Weights of a small segmentation model.
Model: 2.66M parameters, norm groupnorm, widths [64, 128, 256].
Training: batches of 256, held-out accuracy 99%.
Rows from block 4, named by matrix and row number. Each number is 128 + 24 x the weight over the matrix's rms, rounded and kept within 0 to 255. All counts start at 0. Numbers have three digits each.
# conv: 3x3 conv (model.mid.0.conv.weight, 256x256x3x3, standardized in use), inputs 160-169, a 3x3 kernel for each
conv.109:116105140090133142159095126090098144115112130088108112141140101123098121140105174138104129117124126090162085128145109116113113174099147163131122130107077114117095125139082102139112167111068148082078139133138128127136127149063109156151117084142151130135112149106126157138
conv.110:093123161125111089153126148118117114115124079098134093138115098106147144103150100116154100133169133111106123143095107185142130088136152130145129129119175112144113145154102137125145119143129112146151137133128138113145139123114118129132142127096145122139136122137149095136
conv.111:109085107094125130157128115100128132114155154150163103119139174112123145094114155102138127135116174092131104081117136147151125108147124126137137120145111105151113150138123168102130140137121142151145134147136086107153134095163144114108102161130136144135096104118140165093
conv.112:117105146137137111134151126081127095089134105087145139140155090108128118126130134120117161167150108117166125078094084109163117128131204113108099094162142132135142147153121122034139107164105115099148108125106144117115139144102173112150136163145141132148111150129086138120
conv.113:144151129117122110114115106103132129163129093127107128099128113067121130157130147123153139124096109111148096121113160141109094096150152125124111137121122087130128136133141157134170098157116121151100130133123143146114151090099138122107125128111159173119127161134088128132
conv.114:130127176135093115137102135156100102107163121134152139118131114133105137153119126108126096074117095123102133137112182136079147113141131065143119111157139151105148127121077139090141173111139135137132135143114175129098117143158151143136104141094097123125155130112181133131
conv.115:114143124116128112174109144098154133103107158113117159112124138108118125098137110137146127102105126143164123125120086081120122159130140113133098078154117138138100128153071141153121101143144130122107114146124072069145104171115151138131148110130119125094103119116132144139
conv.116:118135119128135089112145132132127115115092126126165141112100115106153128103155100135128117158142127136134106155072101116130086139143086141134127069119159160134160137098169117183143120136107163158105124167146118136129162143185117137123137140145141122103118163149103136146
conv.117:104135088119109144150103113113139159105167108119106159109082128132097134138166193150153130149109131167145149126128083151086151171193127119102103108155136114152124148160100115112121110121117213123129130122156113089131189132075119153138191122162082171110157118132107173161
conv.118:135126107185116130126123091133058149095119167155114146203117165139130164152131108109158107136120117127114105156124111145171121117079132112124166145135141136128120103124164139127085097092132122134133130127149119100125115133118063103125166116106105095103177116161134097174
conv.119:085092123138162121086149134151146171099147118129173107153149125129116138148155150144148147135146141170182128133111110129158135158131148091131105122085159096114128138119109117150150182129150130123114115116127126145121136081124123127187067082103140107135133146147113081099
conv.120:094116086138099137156144160088137100089166144166121188095140110149135094159123122113181135164123110102145117092156085136127124117156137083111064136123120110115118140118129148141150099093114112090128167137146129113121112100143126124187076103097128124111138136108139159140
conv.121:109090072144120107073136097121131110123138141039131122093131104107099147132130127137176085170123135127119146101170135130092137109128074111074125077154109142141108117128121148150109087149139143105142125121093078119119134133134119117119112103115146125135138139142159160160
conv.122:135142122123117155080128115105129173196084118116136116114122097108136170108143109121123114160163174067165123192150076094114122106116169136133161145136130168170139180147125114149142147136129137147134151086099174161130113151104140150093168127148127142090118125136165109150
conv.123:136112146122108111119148097143127145115077115135139182110106154100143169105110123140125102154132167143110164120144087145119114130105107095152124109101159109108136116107161155144108183121158115129121112125129148094095160078194186116169113119134160161135084141158118112118
conv.124:158147133151154140163086133154141155155125144120111075118097116125112120141065189132040132144149136128139184123111151140141128117092103187109141129109162068131131144119143153108115138116113153133156119097123142099123115152113155132112133129154086132162129092126144123132
conv.125:110134161158124114131143134071161110132131087129066116170139117122110119139135123140131092121151122125127127125100168134166112142136136171141129110127157145124114190152083108135141116139120123135120115099129145140090150120128143107161131154145150132154139087105049139159
conv.126:134143166138168141091120177130126141089130111134137130116095071112148171115135092082099108180161158127151161150144156139127111160096133107127130134126148119095066122142094131126108148119054119145109135123118117093146139099152158169111132140095164138165134069098148182156
conv.127:101156125123140129122084109121100110120120147140121128114148067128124117154116125110127138151177132158135165146142076109110133181088153117158095152106140119145149138164138121141144135118165111115106143133136173143103087090142134143149133123110153151120115119145151107148
conv.128:100109106127143154135137093124140120119130144130081074109162141117101152150123159164118118120147148148164132160151134141126126107143124091151118104098130074124191194102109122124145163131101140125122154086143112116122136128154135097113088142162135115117134143112133169121
conv.129:081137119133098100114135133118128149123139062121117143093129141123144148083107127082075184146142175123145103159127108160123130102135155142150098115159125106127143102134106122105152181072127094146137106137099134112154116117157088124121142138145109169088090129131153136102
conv.130:144107077091106115112119110140086112113131148078139136144123165124112152132137158144159148087145125108175156134111118126107126078111138082115124129168148128087114111139132162148138141122147167140098121125125135135174111166154145134145135135151115147121136146104123103139
conv.131:094136110124138111135096124180122149081079133133173139147122117152126182123138121109127173091079121138110118127102125124126118135109104144094068107137138162115114128115093154113159102117109078079139110150129105143105126133109151156145164068155104133107172137109116112107
conv.132:093131146116141203124121136146107091149132136104174162116136158104092132160168136163159157148131101112150150078147152102153112132119145147096099150118115109131070100115113153142135126106122137082140122085137088133120169126126160103135069091136108141124125128131133153128
conv.133:170137160094116137122153115122157086094125146142129116101137136103124118144179103125125177136098146148141132089123128154109096164126178130152158109127140165093132136126128134147141154152138141143134097137143102105156121178128149093145163126115123118084145113080122132148
conv.134:137127110106076104151153162120164146107125105086174117134080112111098111105150144118073118135135103067122144143087092145103127169117129161093127119109147107082126086116095133111144108116148143134163125124123119144155136140080167127114127140125166119131122104113093109147
conv.135:162093133082139119131126154113128150073132128164126163126136141118126112121143149108121161128102120125108147113134094109101153084135115136127158162094136175108139092079072159087143134113160124108154158125113148107076149109088129120106134168120117125134105141133135122120
conv.136:180149097137164108150112107121126143143113139126074073094123128138117135137170112121147133132126121162149148133123110104104118116126130083107163097090126120140197130142129145136099118089150096128145095131136110110123106120167133141116090115113143101152111150116113126116
conv.137:117163185140145155172176120153165116134113120161112107172094155102137112140155197125156163143158118112135123117070121091146166134157103116111124098107084101112073087144159153121097172127096104112129124111111139118123088101144129124094126130132133101132141151117127166124
conv.138:107097132129135107127144155131146164078142093106132142161155163102095126062145125136118127133157102113151132122137118139132126112130114144123162133131129131106125144110108079118123123118113143095111110156124121125122078127122120104134142140107152104117148134099103119148
conv.139:148137132093151108069138138154121059081122102092087133147150100120128139128173139173120123141127141110148129089135109124105096053129168104176107152140083134065107161097179098161117128168152142139144148121123141117155101162091124134083110131134165151072162173146137155165
conv.140:085114146178140117125104134110126134127109141093120140125152072094154138111120166164099123105150138144115095105126128112093141179112125146146101085143125110091143126135141093095153142171099097116114119146102127133115110138140124098154154096136074124121110103152167125155
conv.141:119155155114082124120159174143115092104114117137125131109116184102122139127172168088100134115211151147135098140115155130129135163104150106141079110122134106128123113127104149158118129132091141096125158124082118138124144125117155129141169130127149155183132128141117122093
conv.142:142087112114132149101097114091126089068130116088171146138126121118119136102142139163132164161113120145122118159098130137080114125140128136138112134105121170115104108095115170153109093097137102094092159130130120117140139111107097098104105135092158124144137120123186093116
conv.143:126095102079088125136107122103111119079133099108098116132145144089075152171139141144110103139137145152136093161087154127136142124146107108135178128106103116133130133119133136146149104143162168160138112123130146129109120168121166156138164119142152079151136126147160149116
conv.144:077111104127157171121134143125125067110118095107145119135131176148141113120173118116124168123092135136152145152162102095089128144105117087128203090135150099132091121164090130109119123122115108146075125139109088116144081131146124153101096121150138135123149103143139175146
conv.145:134101136115180118095113138116156179143138161155126117102124164113137143069104142075139119104136131136124130061110105113115105142125131128095151150076146143166133100147105153141126108126169097135124093114125132144130163123102144135102083114141114097108148142158087142089
conv.146:143164118165094113140111141172140117097126173146133147094108127101131141171093157125129158128107094124150108127096095140129177145118138122137117125111127111115127144128139117097149052104061153179129150146168134145165129113087163130139120108106117101179121174138165136131
conv.147:143121113166102093160097117133116126136142075148172106115131127150100103148127072134109119150107118125133121118122135163135115088121129120138144111122167156164082125114137137113134131124113109061115146110091165134092104126151115140114132120133111135140153130143108099132
conv.148:150103093118109131106148126112131137135158105127091102150119133144113111129167171065133138127133177124134161096116108103079148113122124163156117160130107116107131137147113111131120135148145126125102148154098164100142110174145118128129124148157145143134115094147119136090
conv.149:086113169123106109133092130079068078146127108137129110106170100131128107124104137136193138162144143103108112127142124162115132137096107184104072133111138126116132132074118121118137143124105131079071130142126085116086187140098162105114102135081117144123149136157141086136
conv.150:160124109098145135131173147151155126086123134131138090117163109109116160123132119126138071143150095095134130123143085138102084142125143156121132123116126080127124121127125086116110072111146102124098123110126104151074145159127136141110129145119135113081180138103120160153
conv.151:115161151127110109128133136096114130125134122090137158127114115119146146117170138136093109168128130120107161131156097072125154137079070112115136148133119114144103109163136127129127142155129105147122152122118052100140124137135145139172157133164128163138136095115102146147
conv.152:114119110136117159151117111110127096127132107116120090123108137173122128113141164133173122118154139139130135090109134128130120167104160117130068091138094093136147159094090105172116134118098109154165090097089151122149144121072127177139107125095100145140104136131134112136
conv.153:147086156120134134126107118126120108145106131150111114112116101162109143129119136138122155122090117167133147123136129127163135149135140088128120130105103148122145172147119133086148123138140163140143126130155144151153170116089103122145089152145154129162138147123122127092
conv.154:140122122099122143126107134131134162133137152127128137125130108113141103114108161144154151139147074138119159103122110155144100153153090168062123118115096134145128103150144090161171133114144104111133111133125110134111118145139108142120103087134187110089166113110126183065
conv.155:171141105107112084144111130128159146112141108124150130109131122090110135147159123140126125106134100173110126131085103157128113128106107122144138148168147139146141160143110123138110147138100114136112141147133058102137113162115157159133134148173138123112134105093116123091
conv.156:112144133112057153085118123151127137149100064108117144162135132156149116124148145148105138109146138109111118144141159108157107076098153131124137137115092192104093107132028125102082108165133100151095102108093154094096141104121121145076120123108155131148162145105125101079
conv.157:131114091125116137108132136127103116110090077099138141165116088098193126110101107132131120127138165151109119139131080130165161093126107111156149108108115091161109149155097112120117141152095141114108142099153135145140129169153102117093143156159110114121138107165117148142
conv.158:111151154191162169173103136092106169159144082091141138159117117117080161137120155147141109138109089129156140150106132094105116100128125125116136112140121109131163093095117128156108160168137107106131156110115132126118152149115145112119149140157131102110148140086141104162
conv.159:070116127132156116137146113126115100126138107106089155171134153155163119153126125104150124144120087120128124146156114131125124151166146113107162138133115132082099168093161129130127148140108082118159120154100090082086136125119133170124134131124113148122142126157142119126
conv.160:135121132123138113142153126154093150120115066144115136090122158152103155153157174143069142153136159172155175141131110106134148129117108145086141121125119103128100147135155154152120168185146150141131083130106144152124078114111074130166121089085160116091123150130100106152
conv.161:120147149126164150114159100121117113090122116117143152136157083136113124160120117149159129079154087165154140157132137126107123106100117096112156140140146165098146076097105099157158095118135112119107159140112155102106118154123092118144123116110080114146121172139185099129
conv.162:138150138159128189141123146114151091145102146122128074112132156127151112164117132154141135149101128136145143134121147138146096145101161117180154108131127068138133123151094120182154095157103122147126109145156093107147125143180150138124095136178136112176138144152158145114
conv.163:116155128109176134139135173152116163100157095124103121150101102175137103133092092118124135102163110116097129131162121117096174161067083117114146094133085143126117144116153108115143131101113161109139120121111153128099169119158100103119148128150105133103108160084110129145
conv.164:123152132157116137140138114131120119135089097125123132150172110135128118127137138209067097129129153138147122122116138154146150139139121137132117104130079155125147122124094115125123130137125144145127119134157124118140174132085150138138155122097147116122139139142170163095
conv.165:125143108135164147149133141123142100187142141130124117142127120130129135150134109197144102132127143160120152084131134107079149112158122131148122119117149109158088168188116098116177126072150140133169119133150082165118132117135142120147109136144138117088145123119148140080
conv.166:140145170130096126156134117145127146081145123123103130126154120167134127141111146108120130140170106145121128150105090123144099129129135143106115142074140134083093136136112123146133146120171067118118143164135116122131132113087105105092112140081121112106164171177115119114
conv.167:093103143099162145152109120115130140107118132135128132147142097145126109133119121163140123147137118115155117081109159126138098108142171098123133125131115098158087139133153120136109171095111144089102153133136079142089136095143109102141094144111124128038086144142148155140
conv.168:147145145111127171110157108082137115127149127102145091121157144125137171094130100179121164150140134112145133124131118145110117161099160116133162100110113136120096122136119137179131138155058157144121114121096131130105150140159119096086101128111144101106143119153111128125
conv.169:107142119119124175143110093105116111136117088120101117126125142087128140111096173153123176113155121156163145141117120128118133120170144127129068151068108068149147092129086129136123119156110105141111111146128125137126176109099096132117118127130123145160117161125166126111
conv.170:152129161092107156135147119105111139112146136136109135153156137127135100171146094153145133146099126208162125114146115126149124090154125095126127135121090103111083135144108111104097105159086108132132132154064122120120154128121158150110164101132075127124104123150127151128
conv.171:103174144107134153176086128102114142092137124133121114125159105134125134148116179158161134134103126139148155157137101158116125101134129142131076155106131040125109174100139150130141138143097150102113137125142159106143130154098143146122165120133123083120134114139115122197
conv.172:110131117127122148139156122122162117132155098080116120121121161146137126128125126127109131105107165139126127102134092116142115160117091172131130132162167122130104148113127102136176146125164107116138104124123122120114185079124064129114124126163150137141154116106088164139
conv.173:104104145116141125163111081151108142147102110123125108135097099168136081170131109166129116139100125086148100092104124145169111131073151115129126122126143078123119155144161127088139116108122132105122124131125116136132076116124123102066057195125159176146130138087140133175
conv.174:102161124144128139098142171134153158135124108073150122125132151136136163139111117091108088132101135105103097112126143157121109148119135112086150141116145150129115114136132125135099091120103145104121107102121134138101134129088130146098109127140132132133119132113083128134
conv.175:149096154123115171111120119102147151101103147143119146091115109162142148143155169102109136114133133160119137111078131123086143160126111111092137118108113141141105169112095143094137125113134076136105102123158155114148134130116138139118120140154150118199144148136122090080
conv.176:066149149158126145143120109111130163121083109116153084114160116148139144121132133075117127143130149116152112091120130130138132097099180174098131124138171101187113090131127119108130147092098150117094110116093117133074087093151147135124109073154132115124130097144091127077
conv.177:119121125141130115146099149132146177120115180132123156126112091127139114141061126105128098112144098147151145147132120097158137128135088163157129141148110089139099132145101106130138117110097151132110081126142122088181155140096112137154146136090168091119109146143165149140
conv.178:059118110135147159081178110148127143075151133107137128110154155138111132136141169099136125119118122127154159112158114102150147163116148142138137111144106121160125100114082122132065175138154115078124116136133125104112115059135127162138090137123110131146112144082127157096
conv.179:137112141119121171097119140119112122130112089127160140137137157103135128178128129152151150148152113148092125137130129132091137147107131144140120161113138112155113133145097195110117124150104124088093093121137159115118163124095108148090145144131160144140116142145143096104
conv.180:103148083118114108137106138119107159125122216132157135143075106103128101145096143140106112111108095116090147141099088131107149139159134113119120104122138138144135132130126120140129116087094153108105149132105153117162116104172132148143130105141124111112127152109140118132
conv.181:141130148148116150150122150161121124145099140157166153140127085076155112116127141107116109201142137150121137084165079143115102099116118122164100142109129140127122154096127107152144124131173138158060137133144131137106137152154138123143150127153114095122114126105123117088
conv.182:128097123158140161117151163156101113094116145159122091161118132121137177090129106156107099099121096116162145143135140157119151116093198157126108120121116181082137143127105151093170078163073146100138151169134148088105126130104148130152113069133088125137127123139193169128
conv.183:114149198116112159139133163165139112103104073098119121146129104168109129194074069146143084159112114150102177164108110112127114152118155132090123093139123163142109094115132123143105137163184143128143132099144138110071146109149154143111152161074174135088145131131111152148
conv.184:071170129148132156118157114125114155108143135110155137112139168149148137146114145129135136128139077109165091086102103084135142144119115152112112123109107133123110119143146139120170092118127151114077121126150148065142139127082095129093158134117109102090160111107164139142
conv.185:126146140142117150072116170129173123093126156160098143103130103139107104135112148112088151134101141150172116119133146123139141118076103098109110112144164126098155077063141142123165083154166114126127120138125108145121139150164138106126107122130147136118103141127143123122
conv.186:105122147136100143142102102115094132114145126128142094129131129112153096171124144101172154147148115151123181159113132116137084120122141146091160128149110132126087125116112101116140100159143089074132109142106125097130147102108113152133100130101098098158164129108180091081
conv.187:078114124128135128146090130124122081157139103085149150120099135131170134119115117141127169103104144158105139106125135128146145126145132091130171158099101130167094130144114113104116118144134135118134149135144118091096154083097127134121159139104106142120101115100134177197
conv.188:160130126155113135135131088136125055128081114069157137136124100065104135132089152171143095137065143149153141152086164128130131166175159141164109165159107215126151107121096126135086123164154114131097127115149128157124095125118136131107071117140127095139156189120131161123
conv.189:093106120095173138119144108125133119155125100079135136115119169133114143157123168137136128115103184144159165056139134154138119122108107121119138172125115134126171180132101138125065098118120119088112138085104102098128116123154140127145180133131134145096139155104126104174
conv.190:168075119139078122100145101136160069118105149157157173120144177123168125099091171126124135166121134145113175154163115119127089127152114111132130082116153125147123179111150149129091141162154116101115149127126111140130095145106162135141105116147132132103103130114128107099
conv.191:138123080114104125117124137134109113148144127139114146127135117142105162114158164114132107102096146129145153104093081126104134127097124095161148173104135158118131115137091123133156108138172145140063178107114108118090129176119123105123123121154151116117136133174104163161
conv.192:101161125158117129105105147175126141105117086127099131100109149101147126126138110113107135155116129129107180133076085123107129145142153141079163152114115121172126065141112150119127131127088118094093145110098143134125119111133149112100118118128118158122138128090106148144
conv.193:154144157160135148104144121149149120105121116193137124092127058113099130057121103102134110083122121132133130104143150125100121136135154114120121114141140122129112121159124101121114114150134078132122108116119110086097097091110121110156099125116110118128164127115175160147
conv.194:139166141124113159146103084094129115149147161109130132147143131109088120143145107107083100169141132170109129111158136107175148086120116130159122184109107109150087187131116121126113117146126081112140110115128123138113122108134138125093107128137172106200123151140118086115
conv.195:086104136165111128124132087156148088101111103149152131104133133105122180096106135123102110118161137159142142184147108130108146072103106140097142169140118131114109105127085130105070145153129161125078138125126161116081089104091087115105145107135173091132106160150157139156
conv.196:160126126155129155083131067114088165109072118143129129161134161129166113110108127118148111102171104149129130127146092120134097128098150142106126123118134137182147112120127110125123125103094063133112086130114149133093088128109128117090095175138154123158142166126163164160
conv.197:127082080143145125120155103140163100065109133103179122114147072091137093122089105142132129120145143143153109137094088133124164094130107158173128107061146187134108131133135152137141113134126173139107119092130129130139165125135130106160112071143134110124145102109109161133
conv.198:166098111135128125130119118128123178122120135106157137126129133112104133104168125131125096155141125125140138121133115137136089136161133093120149138096164163129109116140120146141149127116187079185175106083157122131156084107092105114085125124119128123087147168088146140144
conv.199:170112167108118105129103136142117092121107137153108118117111071159149140137116145146089146116105118146126139147163184172157131190141158114075073137081149114152103159119107128078113095136155126122077110138115121125149133110125102136137109150105149127114109141084120160129
conv.200:187121165131121078111096115157105172115108116114125111139143137128109109171106154123093107137113107139126125148167157105121086116103118074160088125133123141156160138121095153138144129123129120143153128129112129103146130147144062106119176126081105133130129141142108112134
conv.201:148123116143113098119152145153141144133159132124097110157128175114118128120144164116125104133171166155172143103115103092135111137153117101095147130146167092124105103122153158120156117146112119113132113115103159170125146147108134135121142131165093114182123146116171154120
conv.202:096085112126112122158129099150140127137115132104112128141103142107157125136140127093123119123127125166155177157106111141116115170154105090125153130151144128133137148103160113167121102121155144106141100107085122112132090128157135139167114100134147164133169107098142164133
conv.203:108121163123114157134088136079166191126146154142131091144088145107107111108128072118118153108146182105125087119140132118161122120146157138140137152109126138095120098120113109104147160126115107098118092156114099130130093115157116117139096081137155106140119137153166139098
conv.204:143125129086140109185121129104136123104117114123182187111130162095130164162138071129128117126160162170136114129129099121134135136127176130097160138125114104147079113134140097135135155105137125118124096108096136126130146127128103105148152133128162138141123139075131140126
conv.205:127128122123124101130078108110156169141122132168081123118116143105116120154118107121136115145111092142089104164116149126142100107129118144105121167106153086129132117124084144162129129119129168088119119146126137116109128136121088110128092145097137147130110120134099148110
conv.206:158133132133119132158119123114091176152123093092145160102155054127108154146145134122118084099119116104107165123126117105120136117115113137138189115098165145118125155162135128125092136080130083140171142158114157094146138149139147128138108128148110133136110142135136146117
conv.207:060144138123084133125131139139097145115116110119120133113135104105111102155126135122127113131102143149157137088115162096128181103104144136090163089160082104178140142128100158153131137152084121129110142121091110110118123110105175122125109105126155140119132129114090125107
conv.208:151174086149096119130158127093083157151133104116145133115098161113116114109102095196164143151125145147131147116142159119092133135115126086130146111110122156127132111156137103154132107112131133140133105163120051118123101136175119171122125143166136171128092137137118149163
conv.209:117122095113125143101136142096110125087113157133114137101172087109135158135170155141137133138125083140160174128127115140132158097123102102145097129091135170154134111140154105121175171168140101147086117133170112080109116126123164139154154098089059118109076089117177098148
conv.210:123116146120114109139106114119169118151087160132102114130097133119153124162137174123136095148157171120103170105067121121116109085127105093092143094155129125121116118157121116143111139156139136099137111118132142104120064115139136110124161121116124116067159135104122144138
conv.211:157146150139090162111125138093138125114107097073098167104146112117118128131118115115117098105125082173142175149135168131131133163134135166083150126137122117144167099134102115104141125123098120126128136118123130098123091125095160078163160137115131140143117163103113124114
conv.212:163151154138125103122132116151148124159170115134129148113132105108132123112136165179153159170147116173151125139141183107095143139099142116128093125113143121075117160106112153159162118134083098149165121132101165147104116105106119084127149090116160153113117152157162125157
conv.213:121105136134138144103155148117123111112166109179129115085118161081117100092106105122135107107121132120150151129091087158132125106097141160092111121137133153116079155131154148149165090102182113100114145160059107121152134122164139109163157130144130137146123147112131111166
conv.214:087152157139145123117135085091113154144139149163123124186093139118132090132109149143157114157134092150101109163120150116118163160135117086101129096165140165154140106148141170143152113093134130097086138106162139122117139141146148107140140148076101135159140119079147142122
conv.215:126126110145165158129121135101121098141098115129155165140123133114142130109130087120098127151149112137132126165125154100148159087089105150122082134102105078120121140090114148101110163113136128135115124124136114088108156104133164123072142111112121162145109135171129130154
conv.216:185106125154140121152146141114090149129114122118139133120138099124145155106131162178087105159137114134140121125112142159151134173124080110199105092118131095124134111121154174077131129119124151087099151112145131125158166114125109106176138093145200117148138129167135097186
conv.217:099149123099117127070127154119134158137101152098093093123115132105124122116146150116132170150144140112142171106127091160139107124171110149168151144119165127112174138140106142087119177063120167166117149122113141167100147130167161113060110110108124119105132157138126176095
conv.218:162158135163122149121135075119104114153144082127121150150151114089139102105161114074160092126144162159123125132138132130096132137098108126125130104133181141128147057084165134123128175102103124144155124099146128091130142128139138099116153116120152146146116133148173137147
conv.219:147153140145131136167104121106138125133149116165121122160114166127125099144127103152171140136133159118125115148074107128124153092141141082113109115120137110130149119097074145108141104126136089131110088134111118154093084118143158118121111092121134149107152103126132173152
conv.220:124060108115142158101120141146162101095158157110118141062122155141106098067146148109123121141096105113124122157132150096082087135142152128120138127107142124117135141130146145134153155144104151127040107144088134091122084131129111114090157183132164114112150132162150134150
conv.221:140117162137101129123128126110095114156139146116129107127138195114108119151093113139131135137124150126136086127123132132122129105107172113155071147134105113147069125098113090169141114105114131138131104142131127150109133125160100145119084131102124133105150131162149105118
conv.222:103096150097103121146142150113126142158110129073110169193136143132160149080136103153109102125139079137152141121130146143121101162135151158179166129125106141126118091115135152109095174104093121103123119142128113156135096147137103111132127096117140098114161130135162131145
conv.223:155133187144124128086084078128126130122158129116145114124165145110136146178140129129134102109112134140115126158113145091119071100118081106109167188129115134103144125076119093126137120092129165143134143143133162110074070154122091090102137111112158138159150152092123156088
conv.224:119116116173115100160137127151142126147113151136161141092094142110148146128097113118105124187149101136140155153150111122103125175144131142144148108108145119143098122111144151133099125150132113106135175132137134092076189124140098136146131071134114111116126120144145134175
conv.225:136152160109080141122138189109132140147117110158091131125107139158118125079111098124102119124088133203134136124084110133094113107139119165105122133147140109143149145117110144101147128143143111147122129125124095122105142132111109118119123130042151093118111123115091131119
conv.226:125095140124113152126139166080158145140130114085112105082066137120151130131167102127139172111159100131077125083063156101115101112157103122117119119145142135161143048105124113113162125103132179121118133114093109139111071093088127141087130148134092107108120128079168145096
conv.227:133125141108134129121128111138123073124139107149106142115125141107091151192129122132156181132103132143166151131122094128134135118161099114126126136061168170155159190137128112116104140145094116138125134126099143134095087123130108121123138160134131095153140118148110117140
conv.228:113148150162108096112132152104123115137154071088143120095149117131181121164127147134125121121146132101154101091104144164117140096099143130124155103123128134168152164087168119100163093095139194187133116071088094141112110121068118125123158090101136131136164136113145170138
conv.229:135125089102116051143118140137102110155095126097153172147136115121146208173115144109132127091139128178097105184136105109103133057121060129121141149105169112124174117148152141150153142091152110093136154147093150095129168117139127149165137091144142106121139135118150096151
conv.230:121154108085177119115124139123122151140090138119125140134139114089141131125065151184102115162111112167158110180130119138110122129139186081118128145117143155111113118117122130110131145125173131162096099146161111106094130147122146113135142138156155139119129144124144122142
conv.231:135134111145114149148096130146135139121130121131128106152131114163123121112099155131108113127137135155137154105106117168086140128136140158126135079122143124134157152118144113162090119174157107116097093131114081099161090114140118133114050150113181161118153099124069108150
conv.232:155110145114097115130129167106136140127096072122148107139162147107157128164116100106137172089159132148092131175124075131136123122127173085119130159155127111124038103090137128084084168133133184139145122124125138115125140123097119161091095109085131145117140163146139122149
conv.233:153155070122103114149097143154127124118122157132132160134111113104116155078095133106133113165148144164167070105144135144107116124140172145123120139096114118130109154114140076124102175162085169153150090113154180162141120150161058082138084101115109115137118160124116122145
conv.234:165099145125168139085120140110128161139140170131139112169138116085167128147098167127122109139121099156159094124135083102141089105131154133131136172111136139124139122111182129117097119130141089168161138127147116167132160162136144069143112179144126161153112127120103146126
conv.235:106150157107145132123134111114158130103152132144134130111124176155133103092155155161114144098144149130065102095134127111163149157127114119095161144132125124143161130101148155082119137132096172110128090150136094169121171119142123128091116122178140137139112184079117128072
conv.236:143135153127094141138118112111105139154122120149149130126140112150152101075138090151125101144147109141168141184116096133114152173132123079133160117118153138102128117110141093093115149133157131145144111081151165110089184116147132100141147154139114099133150149166121155136
conv.237:123159113124086157143124143138132115082103172109198123130144106100116142107100108108119092159155102147102108109117100136120109183132061137101067124120127121138100137130105124132081150120118134145122104141126147107173110102070157127127142116134123149128138108132143131123
conv.238:102127122155107179101112110118147128120159150123152111153122131123148126151118126129156105187135108163084115147093101129083129116082131146143116148139155145140119061159169097132114099153098159113106144135167151103104096115184148146139157135108133124151145127110164114134
conv.239:132112106153140181145125110117130148081117126149142112129149122144106120121122144141124117126119083137121142072134096138122115120125148149139147085124070097194129100152139114052110144103135104108123132148104123111096090122123111130107082133150118149105104167103136145174
conv.240:118113167160130166134143099108123067103111049098127151110144147137111111130106152147135125126118115156145111134084134145112142162177163065137097118117138126091159157085149121117110120110111117118100106123115147094101127152068107131142150124133139120129139107153172118091
conv.241:073142110137110138133103120124133142129146133140103102136174122102096147101114078114117113131149128129134094133108128115120129124126169143152169181111129119138122128126136074113156140109157084093158147124118159142089204113143099122170165106156142153131148107128159174119
conv.242:115146161131107116119112185105119159101115128133158128116117118121118113122139082123134176140152132198092175113164107114129084133115138141144124122103114139133125118146086129111110136185079180113139142141112132119104121110135155127124113133091126175123121112149173160151
conv.243:100081129134097128131156107102142114104123104122146141111167104082126157082107159133129118136118117174147141139128115161117124106147082110111104092118136110145161166119104109103132171167129101143100140103133096096102157139154113131124126167048163146154155118110168096137
conv.244:151151163156115105158100101130101103127149117129118130087120090135147106112113177120124104153141138119117125137140114117130152124123173156142119124132126087100148128159109085150106112148111085134101123097102122095172127121096075147133123146175131137126151133159150115145
conv.245:080153157105131162133137189062128135116119110146166128166126154125149116084119137146140131161140160150121148116137122147143112162118090126120162132122104131092087085132129130120168126119159107130132159091090121104070095168122128117130120104158118126130172140135098120130
conv.246:130088141152136124154131153149118118106160147107154116168123100128123149120122155132149137118116164115145159109116107145110112121085164127109171108153078103104145101148108154152139151119108098098102127136117111125155122123121085114102108154170085145123151126105136137125
conv.247:115165165131097114133123113138118156135098158083137151131135138128121108117118115118121121124118127173112133102105102128131121174101137138135088104142140125144113204111137131127100124092182149098118129124106139149127098150144122141130135147122060080150099132164125116129
conv.248:140110148091140151154125154115111102104142109171131150141128164090101179134144149149150138117106100133164155119156143133133099111144171082138091182118148114135104135116118137132160118155087154120100115141112118124098117138098105148144141104109089112101101148115055144156
conv.249:130116091155107119160111189125121133123078123119124171161091117125148169117140078141198144120145175107140114152138086086103075091109134153135109128133139090152131166135161133124136124116100144107098134088099092087116143108160097118121113115104109141115057162193124124186
conv.250:098112178155136129105109101127130081143154098172113146119147133162083131134148087125152146141168128135121080127150150127176149118119128147149114090130145122112138144139150158129159163094191141108123094131101093119072150135113120148130094127122157116142143157140124117156
conv.251:157135125145164099145091114087112144103122138092165164121129104096177147083159146145167142126147135143138096151111132102123127116113143108125120141141139108135103122129140158118162099119124137065094097133173105136169131146133130132186108141139136142142119129137133114096
conv.252:130136115110142119127094121114127095153135087131157169127094099117131107091134160163137167144148140159132147080149156138104104159116095144171141102165124137145140170125113156149106133158165146107161138143121130164149129119149111145151101154149119148099156137152151117163
conv.253:164126154114129152115105127134114148125119076182120097135145103130098103097116164131138096153103108101161165108130163100118119129112088100078187142137144157154127116135121150092128172122124118123128109138101108120103137177174141122109133132132113154159144151144107168130